From a checkpoint of a small sound classifier: activation relu, trained on short pieces for a synthesised band: melody, chords, bass and drums.
Rows from block 15, named by matrix and row number. Rows with one number belong to one channel. Each number is 50 + 12 x the weight over its row's rms, rounded and kept within 0 to 99. All counts start at 0. After the name is the row's rms in percent of the matrix's.
# convs1: first pointwise conv (model.blocks.15.convs.1.weight, 320x208x1), inputs 104-207
# convs3: second pointwise conv (model.blocks.15.convs.3.weight, 320x320x1, transposed), outputs 107-213
convs1.229 090:54 73 52 33 57 44 55 65 47 45 36 65 57 59 59 64 51 26 57 42 41 50 33 43 51 85 56 63 52 45 49 52 60 54 38 58 53 40 53 67 49 55 47 65 48 46 60 38 59 60 54 44 46 61 53 57 46 43 40 43 47 56 72 56 40 48 48 64 31 52 14 57 49 62 63 39 59 66 42 58 67 63 54 70 72 44 49 60 46 76 47 68 47 49 41 39 54 55 42 48 55 54 45 23
convs3.229 103:31 41 58 62 51 29 87 56 59 74 60 37 74 41 52 31 68 79 36 48 65 41 44 57 55 57 48 36 43 40 70 64 35 67 62 67 45 70 53 48 37 69 54 69 48 57 42 44 47 21 65 47 83 51 39 46 43 46 59 45 51 56 42 43 39 48 47 65 43 48 29 69 34 60 60 41 57 14 44 48 49 51 36 58 57 67 38 47 44 69 55 30 43 45 50 51 44 39 26 55 52 28 54 46 33 55 34
convs1.230 088:44 99 67 37 44 39 54 49 59 48 53 53 47 51 50 64 33 42 69 47 40 26 42 47 54 68 51 57 42 48 45 39 45 79 35 41 52 21 52 66 51 62 50 29 37 62 52 59 48 54 52 52 42 31 37 27 46 31 49 38 49 33 55 51 39 52 32 36 66 47 41 47 45 54 35 54 32 40 20 42 62 37 32 50 64 46 49 52 38 57 40 36 57 34 38 48 30 51 74 51 57 64 29 50
convs3.230 089:47 52 52 77 62 47 66 58 64 70 56 42 49 64 41 51 40 23 47 33 77 41 47 62 32 75 60 40 78 31 59 51 71 53 40 58 49 54 60 45 31 60 43 79 47 57 60 61 60 53 53 40 60 62 33 62 62 59 45 56 57 64 74 53 46 37 55 42 61 57 64 50 48 39 66 53 69 61 53 51 57 55 52 56 57 36 42 62 50 61 52 50 57 58 65 59 48 56 49 49 59 56 63 48 58 46 55
convs1.231 096:52 44 70 55 48 48 45 39 55 58 54 54 60 69 57 45 45 41 61 08 36 56 39 48 42 61 49 47 36 43 62 47 52 58 43 52 38 61 49 52 43 47 51 51 65 42 54 32 51 63 44 54 38 42 59 64 64 60 48 40 59 62 41 46 48 49 28 65 50 42 15 48 59 47 55 46 58 53 52 53 56 38 72 38 54 39 61 62 55 58 49 70 52 66 71 43 51 45 41 49 35 53 49 45
convs3.231 106:48 41 52 52 57 56 38 44 47 33 54 42 29 52 48 62 49 27 62 47 70 49 60 45 43 44 48 48 60 43 43 42 51 46 40 53 47 49 46 40 65 39 34 39 75 54 60 48 60 57 66 36 44 39 53 46 36 27 61 26 65 60 62 58 64 39 51 55 34 57 59 47 59 44 33 50 41 57 47 46 67 49 46 74 48 34 56 65 52 51 65 50 59 48 60 42 17 34 54 31 56 43 49 35 68 41 86
convs1.232 094:63 33 37 51 57 59 57 31 50 38 47 29 47 27 74 59 34 43 55 52 35 15 49 42 43 55 15 45 66 35 35 54 38 54 62 61 43 54 67 42 56 55 52 49 57 50 47 82 67 36 45 60 49 64 52 57 26 66 61 43 41 75 31 53 51 50 45 33 47 61 52 39 67 50 47 58 64 41 54 47 46 60 50 57 39 77 52 56 50 58 50 56 42 61 24 53 61 36 45 47 57 59 45 61
convs3.232 095:62 59 38 65 61 56 37 72 33 48 51 53 51 50 44 64 48 44 91 40 44 55 71 48 62 73 43 63 56 43 36 32 54 37 56 59 83 56 30 58 56 63 49 42 31 39 49 48 62 70 63 47 45 53 64 59 37 66 52 58 53 44 45 50 53 65 55 52 68 48 72 41 65 47 48 61 53 69 56 57 45 55 54 62 48 52 53 54 56 44 43 70 39 54 87 38 48 60 63 49 38 62 54 68 51 54 41
convs1.233 106:39 55 61 47 52 51 36 39 45 55 33 55 53 74 71 44 54 30 44 59 46 61 47 49 59 64 70 54 39 58 44 56 54 35 59 42 56 52 58 39 54 48 42 43 64 47 62 43 44 75 81 50 50 45 38 55 52 74 29 42 55 43 45 39 60 56 57 54 58 63 27 21 26 46 46 41 36 49 63 57 78 52 53 43 55 34 29 43 39 55 48 46 59 49 65 29 56 56 34 46 54 46 90 60
convs3.233 088:52 62 41 53 52 34 31 41 42 51 53 45 64 44 45 35 75 41 47 59 50 72 34 57 43 58 70 60 69 49 73 44 34 48 65 36 59 37 44 24 39 56 64 58 61 61 59 52 58 32 49 53 36 46 61 33 47 69 43 57 54 57 33 37 43 35 50 69 58 38 52 14 56 45 58 55 55 67 56 55 38 50 59 50 44 45 50 54 40 65 57 47 60 59 41 48 46 50 45 51 43 47 41 47 84 63 40
convs1.234 105:54 53 52 60 44 52 49 58 29 53 58 38 68 51 34 64 71 33 58 60 53 47 48 76 53 68 73 80 66 42 39 21 50 59 53 59 36 75 38 45 41 67 40 32 57 48 43 31 50 32 54 43 46 55 44 36 40 46 64 67 36 49 54 42 66 44 44 65 52 50 37 60 52 47 53 34 80 61 30 47 64 47 47 47 50 41 74 44 53 61 66 47 48 28 31 40 57 68 52 35 46 73 43 60
convs3.234 097:39 46 43 52 73 44 41 59 52 49 46 49 78 51 62 52 59 52 28 47 57 45 42 59 68 46 49 21 60 38 63 52 45 45 50 52 22 36 54 37 35 49 48 46 46 40 62 47 52 56 34 64 58 41 51 46 65 43 47 49 52 46 54 54 81 33 45 26 58 55 35 51 55 60 63 67 42 52 36 41 65 47 63 55 54 38 59 58 54 51 64 35 57 33 46 40 53 31 52 47 58 58 49 67 35 33 55
convs1.235 103:49 47 59 53 60 58 67 19 65 31 49 50 71 52 37 70 57 46 69 62 68 50 58 32 48 65 59 43 61 59 36 58 62 43 38 28 54 51 35 50 45 59 60 57 44 74 31 63 49 25 43 51 53 39 52 46 53 48 51 65 44 41 33 37 55 55 49 45 66 48 71 56 34 55 48 33 43 44 54 58 49 39 48 58 68 59 41 55 41 65 52 42 57 33 52 50 49 24 54 32 58 60 31 41
convs3.235 107:24 50 34 42 43 26 60 51 41 26 32 36 42 41 43 39 47 69 50 73 42 61 55 61 53 53 49 48 61 63 43 43 49 52 60 55 32 56 46 57 62 39 60 47 39 64 52 37 49 50 74 38 51 48 43 45 47 62 35 40 55 77 56 37 41 53 36 50 55 57 68 35 65 33 45 37 35 45 53 41 38 47 47 65 69 37 52 55 45 40 47 72 37 61 76 52 42 49 56 29 34 07 39 57 60 56 45
convs1.236 086:59 16 48 59 40 59 64 47 52 58 59 62 73 32 60 45 44 54 71 57 73 55 39 59 45 46 63 43 35 61 51 18 62 34 54 54 54 51 50 63 37 60 61 59 53 70 40 48 37 45 60 52 53 38 70 56 55 45 47 62 49 45 39 50 56 53 35 40 56 63 59 47 65 48 42 35 72 34 61 72 60 42 48 41 66 41 45 53 49 72 60 50 68 71 24 60 28 44 66 35 52 54 55 65
convs3.236 097:52 56 62 43 51 76 62 66 42 45 55 62 43 51 73 72 50 36 51 58 61 45 48 64 45 78 67 48 47 59 38 72 55 36 50 47 48 42 60 52 74 54 53 63 72 58 36 39 45 45 49 76 55 69 46 34 57 53 68 50 75 54 48 67 38 42 42 39 64 56 53 60 67 49 52 51 50 52 44 63 70 57 59 67 46 70 50 43 61 37 75 62 48 57 50 63 60 54 74 55 59 65 49 51 64 47 36
convs1.237 103:37 57 73 54 67 48 76 52 51 42 45 63 62 41 25 48 40 71 40 49 41 47 36 48 45 55 69 49 42 51 29 35 62 40 37 34 42 66 55 49 64 39 36 56 41 56 32 54 50 30 53 61 47 57 52 36 39 52 60 46 47 54 50 48 63 45 32 36 29 45 45 57 67 48 51 37 57 77 53 44 50 71 41 58 54 46 52 39 49 44 47 50 38 40 58 50 35 46 67 35 53 41 61 53
convs3.237 105:62 21 45 52 48 74 49 40 54 71 51 70 35 42 47 83 46 58 53 32 65 54 30 36 63 48 44 56 82 42 37 43 43 59 29 43 40 54 43 50 51 48 56 59 52 61 27 55 41 65 55 44 35 42 46 48 42 46 58 55 72 68 34 51 35 53 49 45 41 41 49 62 43 33 39 39 48 68 21 67 36 29 39 61 48 65 49 37 33 64 67 38 52 41 49 61 47 60 46 27 31 54 50 54 61 42 43
convs1.238 101:43 36 47 58 35 46 55 53 36 47 21 43 58 74 34 32 34 67 69 71 45 62 58 56 47 52 56 50 46 31 48 64 49 49 57 44 35 75 45 63 25 33 55 54 42 59 50 48 56 86 40 37 43 48 71 45 55 35 48 44 52 32 34 49 51 55 33 52 47 65 56 51 51 38 41 50 59 50 37 66 52 40 64 51 71 49 68 53 14 48 33 38 59 49 47 38 58 46 46 42 52 09 61 54
convs3.238 093:37 40 60 46 58 73 48 70 50 50 46 30 51 42 44 55 59 32 44 43 51 71 43 27 40 66 46 57 50 48 47 30 35 66 46 50 43 40 53 50 48 52 62 30 59 75 47 52 55 59 50 65 28 48 56 65 56 52 49 61 47 48 29 45 60 71 69 59 40 53 60 26 58 57 58 44 58 54 38 54 45 66 34 44 38 45 58 51 55 58 86 27 39 42 46 42 54 47 50 55 57 44 65 39 56 37 44
convs1.239 099:67 70 35 51 45 41 63 52 52 56 53 56 48 94 43 52 54 41 55 65 40 59 52 50 29 76 33 65 31 47 37 32 61 52 54 21 54 41 48 35 42 43 48 50 65 60 44 32 48 59 54 56 20 44 48 43 41 68 42 46 53 56 60 37 61 26 42 50 40 37 47 50 64 65 50 50 46 47 63 41 43 17 15 53 48 32 68 54 57 62 51 27 62 40 62 57 53 57 38 63 32 51 62 58
convs3.239 098:75 74 52 59 55 64 55 51 58 68 77 43 49 70 37 48 44 31 73 54 37 35 45 64 58 73 37 48 77 58 43 48 79 56 81 45 56 55 62 46 58 63 47 44 52 40 56 46 59 56 50 44 70 60 73 58 54 54 52 56 64 49 77 67 45 75 50 40 43 55 61 40 70 57 60 53 76 67 64 65 68 59 47 63 56 52 55 60 51 69 47 38 59 43 62 77 66 57 69 59 54 62 53 39 47 50 46
convs1.240 102:41 50 37 60 57 49 52 51 57 61 30 44 55 74 42 53 51 46 44 47 42 45 27 63 56 55 39 56 34 46 54 65 23 60 39 34 49 56 48 49 68 58 48 56 48 66 69 66 47 31 50 36 53 54 58 48 58 48 40 51 46 55 49 43 49 53 39 42 64 66 32 31 53 15 36 54 37 48 44 52 42 49 55 47 57 58 63 38 59 53 72 47 54 43 38 48 58 43 51 49 44 51 51 45
convs3.240 115:60 71 47 52 53 27 47 38 44 60 56 45 26 37 39 54 49 51 63 45 28 50 54 56 63 59 65 62 53 40 37 40 50 41 58 65 66 68 17 66 59 59 30 45 29 24 59 36 62 58 53 43 53 57 49 50 27 56 65 37 60 37 39 53 44 60 62 68 28 28 56 52 76 33 34 63 49 37 63 62 61 62 40 44 50 53 30 44 43 55 30 50 44 54 56 46 34 56 63 40 48 37 49 34 36 53 30
convs1.241 107:40 42 61 55 33 45 36 57 69 47 50 54 40 35 58 33 42 48 51 37 69 41 46 71 55 55 46 48 37 59 45 44 54 52 44 47 45 49 49 41 73 60 51 50 44 35 58 43 46 46 62 53 46 47 54 67 49 69 35 62 31 46 50 54 44 28 50 63 25 29 43 26 43 54 50 62 77 49 53 49 40 54 41 41 46 56 77 37 59 42 37 52 43 71 36 54 65 50 66 53 69 58 37 40
convs3.241 104:34 53 47 11 46 48 45 50 45 37 41 49 40 69 63 55 33 57 30 25 52 41 39 49 42 34 43 32 45 47 52 55 37 56 56 48 40 30 68 54 41 46 63 54 59 61 33 52 47 47 45 56 62 51 28 51 36 38 42 56 49 67 44 43 39 37 28 35 47 63 45 56 41 47 39 42 47 51 50 44 43 46 60 49 20 48 56 38 42 57 51 47 47 38 37 39 48 33 48 50 57 49 53 40 72 60 48
convs1.242 107:59 57 41 27 71 45 42 69 31 58 40 71 50 58 45 63 65 55 51 74 55 42 36 57 51 58 45 70 24 49 57 52 48 31 51 63 48 73 50 55 46 60 33 48 37 67 42 48 63 55 56 44 47 63 15 51 55 55 54 53 25 27 64 48 58 50 58 54 45 53 43 64 32 43 54 54 55 38 60 40 38 45 46 56 65 29 55 67 69 60 40 44 48 33 43 40 48 41 37 40 46 59 64 76
convs3.242 092:28 43 40 31 33 36 46 46 54 43 59 35 48 59 47 53 56 54 55 35 59 50 42 40 44 45 09 53 50 55 34 47 32 42 41 45 64 40 42 48 57 38 47 32 51 31 36 53 43 65 39 48 43 26 37 60 33 28 56 57 46 37 43 36 41 47 37 40 40 57 41 43 46 34 30 42 46 40 35 42 48 41 47 38 39 47 49 30 45 31 67 46 61 33 58 30 53 41 42 32 32 49 50 29 43 27 56
convs1.243 102:28 34 38 46 64 53 43 51 40 46 36 64 42 50 43 43 55 64 19 63 39 74 36 53 43 37 35 63 37 61 58 68 75 33 45 55 55 53 55 51 64 40 26 37 63 73 63 59 46 31 49 51 51 37 49 49 37 41 35 35 38 49 52 36 52 53 43 39 55 47 48 52 29 64 52 81 54 55 87 40 24 51 53 56 51 40 44 32 51 44 44 48 78 44 65 58 51 69 59 41 56 60 71 46
convs3.243 090:62 51 66 67 78 60 55 48 48 59 51 47 69 30 55 44 40 50 70 24 56 54 61 67 37 52 37 61 60 40 44 48 47 40 41 67 63 46 55 32 25 48 37 48 39 58 56 68 48 59 37 47 65 60 46 77 45 45 74 41 47 40 27 48 35 52 54 43 67 52 39 36 46 37 43 31 50 31 47 65 50 75 45 54 29 62 60 50 44 41 56 40 41 61 44 63 36 47 69 56 43 70 48 71 39 56 42
convs1.244 102:35 38 67 62 61 61 64 62 64 37 37 53 46 59 46 69 39 36 44 56 46 67 37 41 42 40 76 28 61 61 36 51 35 44 51 54 41 28 59 67 56 68 49 41 50 42 49 42 66 77 52 54 65 47 21 56 60 42 32 27 45 60 63 54 51 39 55 48 46 54 56 42 73 34 42 48 38 36 25 35 46 45 62 79 34 32 42 46 69 56 51 38 45 48 36 49 50 45 40 47 51 20 38 58
convs3.244 106:41 53 62 58 45 53 37 68 36 60 55 35 48 57 60 55 64 41 65 61 69 35 41 53 31 68 39 43 68 42 47 57 55 53 54 69 62 38 54 46 35 61 71 52 47 57 49 64 50 60 26 73 44 46 58 54 54 31 47 56 49 62 61 65 67 46 43 46 84 47 63 46 53 50 51 61 46 60 42 19 48 38 56 58 56 58 61 65 70 36 49 44 64 49 78 28 51 52 53 31 38 66 43 64 45 54 65
convs1.245 097:45 38 29 79 71 43 72 49 39 51 35 22 50 51 30 53 55 32 71 45 55 62 54 67 34 62 36 50 43 71 36 62 62 55 49 46 39 49 74 31 42 45 53 61 36 45 47 59 57 58 42 61 49 38 56 48 50 48 35 59 30 65 54 64 53 22 43 39 47 49 46 54 60 42 50 41 23 61 54 41 54 36 62 38 34 43 40 44 57 75 59 54 45 44 67 54 66 32 34 39 52 43 32 69
convs3.245 104:56 49 65 45 46 68 62 66 42 60 36 60 51 44 63 42 46 64 50 62 67 60 47 57 54 52 35 47 69 44 17 61 52 42 46 54 64 53 43 60 53 24 28 32 47 67 69 40 47 85 51 77 61 43 69 49 49 57 30 53 61 26 36 37 83 42 62 46 45 56 50 46 31 58 51 65 47 48 34 73 31 45 49 56 38 52 55 54 51 39 37 53 48 61 63 71 52 51 34 58 36 52 41 46 34 48 44
convs1.246 100:57 50 72 51 50 43 54 62 62 31 60 23 44 47 64 53 48 66 63 59 23 67 34 63 52 49 49 69 40 47 55 57 47 47 53 46 47 66 37 67 68 60 27 80 58 57 48 53 49 56 27 61 58 51 53 38 58 50 36 54 48 60 62 54 49 54 43 64 47 68 17 38 55 48 51 46 39 54 59 47 46 52 44 64 55 86 50 36 54 47 45 54 49 71 52 37 68 48 40 45 63 29 41 25
convs3.246 095:43 47 42 53 54 51 43 50 68 21 62 43 72 47 49 62 50 47 44 58 68 53 36 56 68 50 35 64 46 54 52 39 53 63 40 29 29 46 37 44 53 36 42 53 54 56 49 56 27 50 33 40 37 31 53 58 59 48 61 61 46 47 56 51 55 39 46 25 50 49 47 34 46 64 55 49 45 44 57 54 67 49 43 50 43 46 66 38 53 27 47 48 62 40 39 73 60 52 33 66 71 50 50 48 58 53 66
convs1.247 101:70 80 61 47 44 46 52 39 42 59 50 69 59 49 39 67 61 40 45 60 51 49 59 25 54 49 54 40 47 46 53 45 65 49 64 39 53 52 29 50 41 58 80 26 47 75 42 44 38 47 57 31 58 41 55 68 57 39 79 47 58 44 63 16 53 66 36 45 38 50 47 61 58 71 64 56 52 57 64 40 27 71 46 50 51 52 40 49 50 67 65 42 37 39 44 45 51 72 74 51 39 51 43 52
convs3.247 091:31 38 48 39 44 53 32 46 38 47 52 48 38 37 56 38 71 62 45 33 39 43 39 27 47 19 38 38 26 60 62 45 37 29 54 45 49 56 34 58 49 39 46 50 39 54 28 44 26 55 54 51 21 37 52 37 56 40 38 43 38 35 39 41 53 51 59 47 38 45 38 55 57 54 50 47 37 26 25 52 39 42 57 51 48 57 53 53 49 51 54 39 40 46 46 29 35 45 29 50 41 38 38 48 38 57 49
convs1.248 102:26 62 68 51 41 61 71 42 59 51 25 71 28 61 54 59 42 39 35 33 36 55 54 55 37 55 62 53 43 64 43 21 39 47 45 58 59 57 68 47 46 46 53 43 59 43 71 42 55 61 73 69 49 45 43 53 54 56 45 56 49 56 52 63 61 58 46 39 42 59 48 34 65 38 34 33 51 72 42 43 54 56 53 48 52 41 63 27 30 49 55 60 45 87 48 58 37 53 52 36 60 44 59 67
convs3.248 104:48 53 57 58 37 48 60 69 37 45 73 70 54 42 28 59 42 48 85 36 57 43 65 53 62 66 47 50 26 52 60 46 48 37 55 53 26 71 67 82 49 48 61 47 67 29 63 39 70 61 42 54 35 43 62 58 50 52 31 55 43 49 72 46 45 55 38 44 41 74 40 36 73 31 35 51 47 48 29 55 24 43 26 19 66 53 36 59 59 35 26 70 35 67 52 34 44 51 46 60 55 44 19 63 47 64 55
convs1.249 100:41 22 60 44 50 40 24 69 66 42 55 67 48 36 60 40 61 42 41 43 31 45 32 35 43 42 64 27 67 57 34 52 38 55 47 46 38 29 53 79 47 36 28 50 47 39 75 48 58 37 58 61 36 43 29 51 69 56 46 43 36 34 40 51 41 92 64 66 55 65 50 66 33 33 53 57 28 63 44 50 75 60 48 54 54 50 43 58 24 68 68 59 54 55 50 51 35 54 54 50 48 46 33 45
convs3.249 099:60 73 52 68 55 48 36 42 59 46 66 39 48 46 50 68 47 34 47 61 49 44 40 51 50 59 89 51 62 50 58 40 66 50 55 44 53 65 74 58 63 43 56 56 46 58 54 52 52 48 55 58 44 80 57 46 65 88 56 48 76 41 31 69 53 67 57 65 39 48 61 58 61 65 49 53 59 49 52 68 67 61 51 49 52 46 55 51 62 62 39 54 48 48 39 63 54 48 71 44 79 56 52 65 52 73 56
convs1.250 099:60 35 73 52 58 38 46 62 27 41 81 21 62 56 52 50 52 46 47 16 38 51 55 48 32 50 53 54 55 45 54 50 38 47 56 32 41 54 68 44 56 59 89 53 48 55 39 57 58 56 42 58 35 48 53 64 38 57 40 37 53 53 35 71 59 15 38 52 29 55 34 58 57 46 44 59 21 41 58 45 46 34 65 50 59 38 49 40 42 36 61 50 47 52 69 35 54 51 40 51 64 45 50 35
convs3.250 088:30 61 51 48 69 53 27 52 35 59 59 53 49 58 54 41 68 26 56 22 42 63 55 51 48 33 27 42 45 52 51 36 53 66 45 44 43 56 45 71 54 68 44 35 34 37 42 46 25 32 57 37 52 53 34 44 56 55 46 55 49 37 49 53 51 48 47 42 54 49 37 49 56 44 26 35 37 50 51 45 29 50 54 56 62 45 64 58 49 51 49 54 46 59 44 38 42 47 38 52 54 41 54 45 25 33 43
convs1.251 098:46 49 53 42 42 56 43 61 46 54 37 44 58 64 73 66 59 74 67 73 81 56 52 70 51 57 53 57 49 46 52 36 56 46 27 63 56 48 45 39 45 35 46 60 63 57 53 40 63 28 61 33 47 48 60 27 52 53 50 44 21 43 58 73 59 65 48 74 54 32 61 74 48 43 35 49 55 69 43 47 40 40 58 42 60 35 61 53 55 54 66 55 54 72 73 34 54 65 30 55 62 68 47 61
convs3.251 083:46 52 47 65 51 41 35 55 60 45 39 38 39 49 63 38 58 68 32 42 49 53 47 46 45 48 37 42 43 26 49 38 34 44 19 43 37 41 51 38 36 35 50 30 29 46 50 56 53 49 56 44 53 57 46 72 65 64 43 18 52 50 63 52 62 43 38 54 35 31 35 42 65 31 48 39 53 48 32 39 28 41 50 28 39 26 42 46 27 72 47 29 50 57 43 48 39 31 30 34 45 39 45 48 25 46 60
convs1.252 092:42 19 52 82 39 44 31 51 48 39 62 59 49 50 44 37 54 35 39 57 59 48 59 33 45 58 35 49 45 28 57 38 45 49 39 55 53 41 60 49 39 62 48 50 43 45 44 56 51 52 53 65 58 52 50 34 54 53 48 42 42 65 36 62 27 38 47 46 60 36 42 59 45 26 58 35 50 59 54 56 45 01 59 28 59 55 54 51 43 46 72 58 58 49 46 38 37 57 50 64 61 45 33 48
convs3.252 099:48 52 39 43 49 52 13 64 44 29 32 42 52 44 61 29 55 69 47 34 46 51 50 33 44 41 55 33 29 38 49 12 40 49 40 32 48 37 36 55 43 64 48 46 40 36 42 43 21 52 48 40 29 37 33 51 57 33 32 63 34 39 39 43 30 57 55 62 63 47 42 26 64 43 34 37 50 40 53 41 39 54 28 37 53 37 43 56 62 30 56 50 45 44 43 36 36 56 47 63 24 48 43 51 44 34 38
convs1.253 105:41 53 86 50 63 50 68 64 55 38 61 54 13 40 56 50 46 59 63 45 43 50 59 50 53 48 66 41 74 56 34 49 53 53 48 53 21 57 45 54 52 52 73 72 53 61 32 37 79 44 24 43 38 50 44 54 60 47 41 41 49 35 41 57 27 49 61 42 59 52 46 47 53 67 55 28 72 39 73 54 55 63 43 47 53 31 45 60 44 68 41 41 47 56 48 46 49 69 40 45 50 62 57 39
convs3.253 094:63 43 52 61 46 56 60 57 67 49 49 46 61 55 41 47 50 59 37 74 65 44 54 32 53 56 81 32 52 46 43 32 44 39 49 54 31 57 42 40 65 71 51 55 40 50 51 37 37 70 81 50 43 51 40 64 39 49 77 42 44 32 45 57 43 64 48 56 33 47 45 66 36 43 32 24 46 38 50 54 55 53 60 32 86 47 33 53 60 40 39 54 57 72 34 51 64 44 29 59 51 46 48 45 43 34 50
convs1.254 094:57 50 38 57 45 49 59 54 45 33 64 39 37 58 56 37 47 56 44 40 41 50 77 47 58 43 58 41 40 57 68 46 52 34 49 34 53 46 55 40 53 44 44 41 60 38 47 70 50 55 51 42 58 45 62 70 58 51 49 56 53 40 37 53 44 38 29 50 43 51 80 68 48 64 42 52 58 74 49 52 30 45 49 43 57 65 62 44 57 41 61 50 57 58 59 38 73 51 50 70 62 55 54 70
convs3.254 098:29 54 34 28 56 60 54 39 59 53 42 50 51 35 68 71 45 23 46 42 59 53 53 75 55 55 42 40 41 65 64 46 42 49 64 68 39 56 52 35 26 48 54 68 40 54 64 52 77 56 47 60 62 58 40 53 54 45 41 35 53 69 47 51 45 27 55 58 66 51 59 62 37 73 66 41 33 51 45 41 58 45 60 43 42 46 52 58 54 55 40 36 51 44 36 79 47 35 73 46 62 62 59 50 69 26 33
convs1.255 103:50 53 32 50 23 67 52 55 64 64 70 69 81 38 34 67 65 66 40 64 51 35 42 53 56 68 35 68 50 52 53 46 54 43 52 68 50 72 32 48 49 52 54 51 62 61 50 41 42 69 65 75 46 49 57 44 49 52 52 70 43 18 62 49 78 64 54 72 38 57 32 36 65 40 32 42 54 43 44 63 47 25 30 55 53 49 33 64 67 46 58 39 48 61 54 59 69 58 43 63 70 48 62 41
convs3.255 104:27 49 52 40 35 48 41 39 76 54 28 38 54 44 49 46 52 53 41 49 37 42 46 49 52 41 36 45 36 48 39 26 46 45 56 52 28 45 48 21 39 42 34 52 49 65 59 46 51 61 60 38 63 46 65 56 45 46 68 51 48 45 49 47 57 57 52 62 66 69 23 27 55 57 71 23 32 40 34 57 71 44 48 55 40 38 63 42 46 41 44 35 43 39 51 73 50 35 61 41 51 46 67 37 40 36 35
convs1.256 097:73 55 42 59 53 53 40 46 60 73 51 46 59 58 53 39 62 39 48 49 50 38 68 54 53 30 48 60 63 32 63 63 38 52 33 46 53 38 25 61 55 54 57 50 47 35 63 61 62 73 50 47 52 52 64 59 64 58 66 71 59 55 68 43 36 46 45 63 48 59 56 29 55 55 44 61 31 51 48 44 46 73 66 50 33 61 48 27 57 44 38 56 38 58 22 61 78 48 61 46 46 28 34 47
convs3.256 120:71 69 47 65 62 34 52 45 39 62 61 40 40 27 43 43 51 71 57 58 49 79 63 58 64 62 64 60 55 41 44 48 58 33 66 50 82 82 26 59 67 72 37 30 37 35 63 37 55 51 64 38 52 60 67 49 50 59 65 34 60 40 40 49 45 71 59 69 41 38 58 56 63 54 52 62 52 54 61 59 57 67 34 49 64 47 32 57 42 53 34 53 37 54 49 33 29 62 57 44 40 42 45 33 44 58 45
convs1.257 095:67 53 36 49 49 44 61 69 44 47 44 47 59 64 32 29 40 42 57 50 54 85 46 58 49 54 66 57 50 30 77 46 51 68 40 59 64 54 42 52 61 61 48 60 67 62 55 43 42 54 47 57 37 64 60 51 64 60 40 58 39 60 65 52 54 50 42 54 63 76 46 56 49 50 45 35 59 62 44 38 35 51 45 68 50 42 46 50 52 63 46 45 63 42 17 45 50 36 51 56 40 57 53 38
convs3.257 117:31 42 45 38 39 60 45 71 47 54 40 55 59 83 65 49 39 35 55 39 64 36 38 44 31 44 37 27 53 60 55 60 42 69 34 52 25 33 63 38 40 31 71 64 68 64 41 62 38 56 47 66 48 42 44 53 48 36 43 62 39 55 59 34 59 33 40 39 67 63 45 47 29 45 53 41 60 51 37 49 50 36 63 53 31 53 68 49 53 50 75 44 67 43 52 45 67 32 46 58 47 61 51 64 68 21 68
convs1.258 101:37 56 64 55 32 50 55 26 40 67 57 47 55 43 55 42 45 15 50 46 59 42 77 48 50 37 36 27 75 39 55 50 49 66 44 56 52 43 36 50 60 47 73 63 61 38 23 65 52 40 29 58 54 48 48 24 46 39 61 64 62 48 61 40 51 52 44 63 22 56 59 51 59 42 43 45 54 57 34 46 45 34 44 52 46 40 77 57 45 53 57 57 63 46 17 35 47 55 66 61 65 40 38 28
convs3.258 098:48 26 47 36 45 52 44 63 43 55 59 40 63 54 47 49 58 57 62 63 57 35 44 41 35 56 31 36 56 60 46 53 35 64 40 52 49 33 53 33 30 34 64 53 57 60 33 69 35 68 42 56 53 25 47 57 52 34 42 62 49 77 48 34 69 47 23 34 68 63 64 34 37 47 54 33 60 63 50 25 59 48 54 61 41 34 58 52 78 53 57 43 65 39 71 36 60 35 35 39 54 76 54 61 57 45 52
convs1.259 101:60 55 50 55 49 50 42 63 66 67 57 54 50 37 74 44 64 43 51 53 54 40 42 59 50 37 70 47 38 38 46 46 31 66 27 43 72 39 36 36 67 50 54 40 52 71 45 73 59 37 45 40 39 44 66 60 41 45 55 68 50 43 58 39 47 52 54 50 77 65 47 49 46 53 29 38 40 43 47 52 34 64 63 60 43 65 50 56 62 55 60 40 58 55 43 49 63 42 50 51 34 49 43 51
convs3.259 115:32 38 51 33 48 57 57 65 58 38 38 60 72 62 57 55 40 45 36 50 67 45 41 48 40 45 56 33 44 61 67 56 37 77 38 41 17 28 83 37 50 35 62 65 56 67 45 60 41 44 44 74 44 45 24 49 54 38 40 57 50 56 70 47 59 04 54 29 59 68 40 48 30 55 58 36 44 48 39 31 44 46 61 39 39 50 53 55 65 47 81 51 65 41 38 59 69 45 40 63 60 45 43 67 57 48 57
convs1.260 090:42 58 39 33 73 48 50 57 40 56 51 31 51 43 29 49 65 43 55 58 49 55 52 51 62 58 47 45 29 40 25 81 64 64 53 59 45 45 56 45 37 37 51 64 48 65 49 52 40 45 47 64 55 49 28 39 41 55 43 48 46 42 46 53 52 64 49 68 58 47 19 59 78 37 47 72 44 54 50 39 48 33 54 45 54 47 56 46 72 60 47 53 37 29 36 47 44 53 55 71 45 62 48 62
convs3.260 092:72 51 91 35 49 51 55 65 33 57 49 56 45 38 41 52 31 30 54 68 45 56 42 44 41 76 42 58 34 40 43 57 66 51 26 46 52 40 52 59 67 48 44 41 48 48 54 46 58 45 54 63 39 42 30 59 60 59 42 53 46 49 36 59 57 62 53 58 64 45 48 63 50 65 61 58 46 54 52 62 27 52 62 51 39 39 37 22 41 29 41 60 52 53 55 38 52 44 31 78 39 60 62 35 29 49 83
convs1.261 106:61 53 42 47 34 56 60 52 50 50 47 32 67 55 54 54 70 37 71 53 44 57 63 50 40 37 49 39 61 38 38 54 73 67 44 54 62 39 52 50 67 51 58 51 65 52 37 48 55 46 19 64 61 53 45 62 50 40 74 42 45 57 43 38 52 53 47 55 65 25 43 54 57 37 60 46 55 53 61 44 33 43 56 58 51 29 42 50 44 58 43 58 61 54 33 59 65 48 09 60 63 25 36 50
convs3.261 108:63 71 54 71 63 38 48 39 37 53 58 42 25 47 35 46 43 63 63 52 35 56 59 60 51 66 62 67 64 38 53 46 56 30 70 56 86 67 27 54 57 59 35 24 47 39 54 39 60 62 67 45 61 52 65 49 32 49 70 33 58 38 39 64 33 70 74 58 39 35 57 71 69 42 47 68 46 59 62 44 55 47 42 58 61 50 28 45 48 46 33 52 42 55 49 39 42 67 58 46 35 43 53 42 44 61 41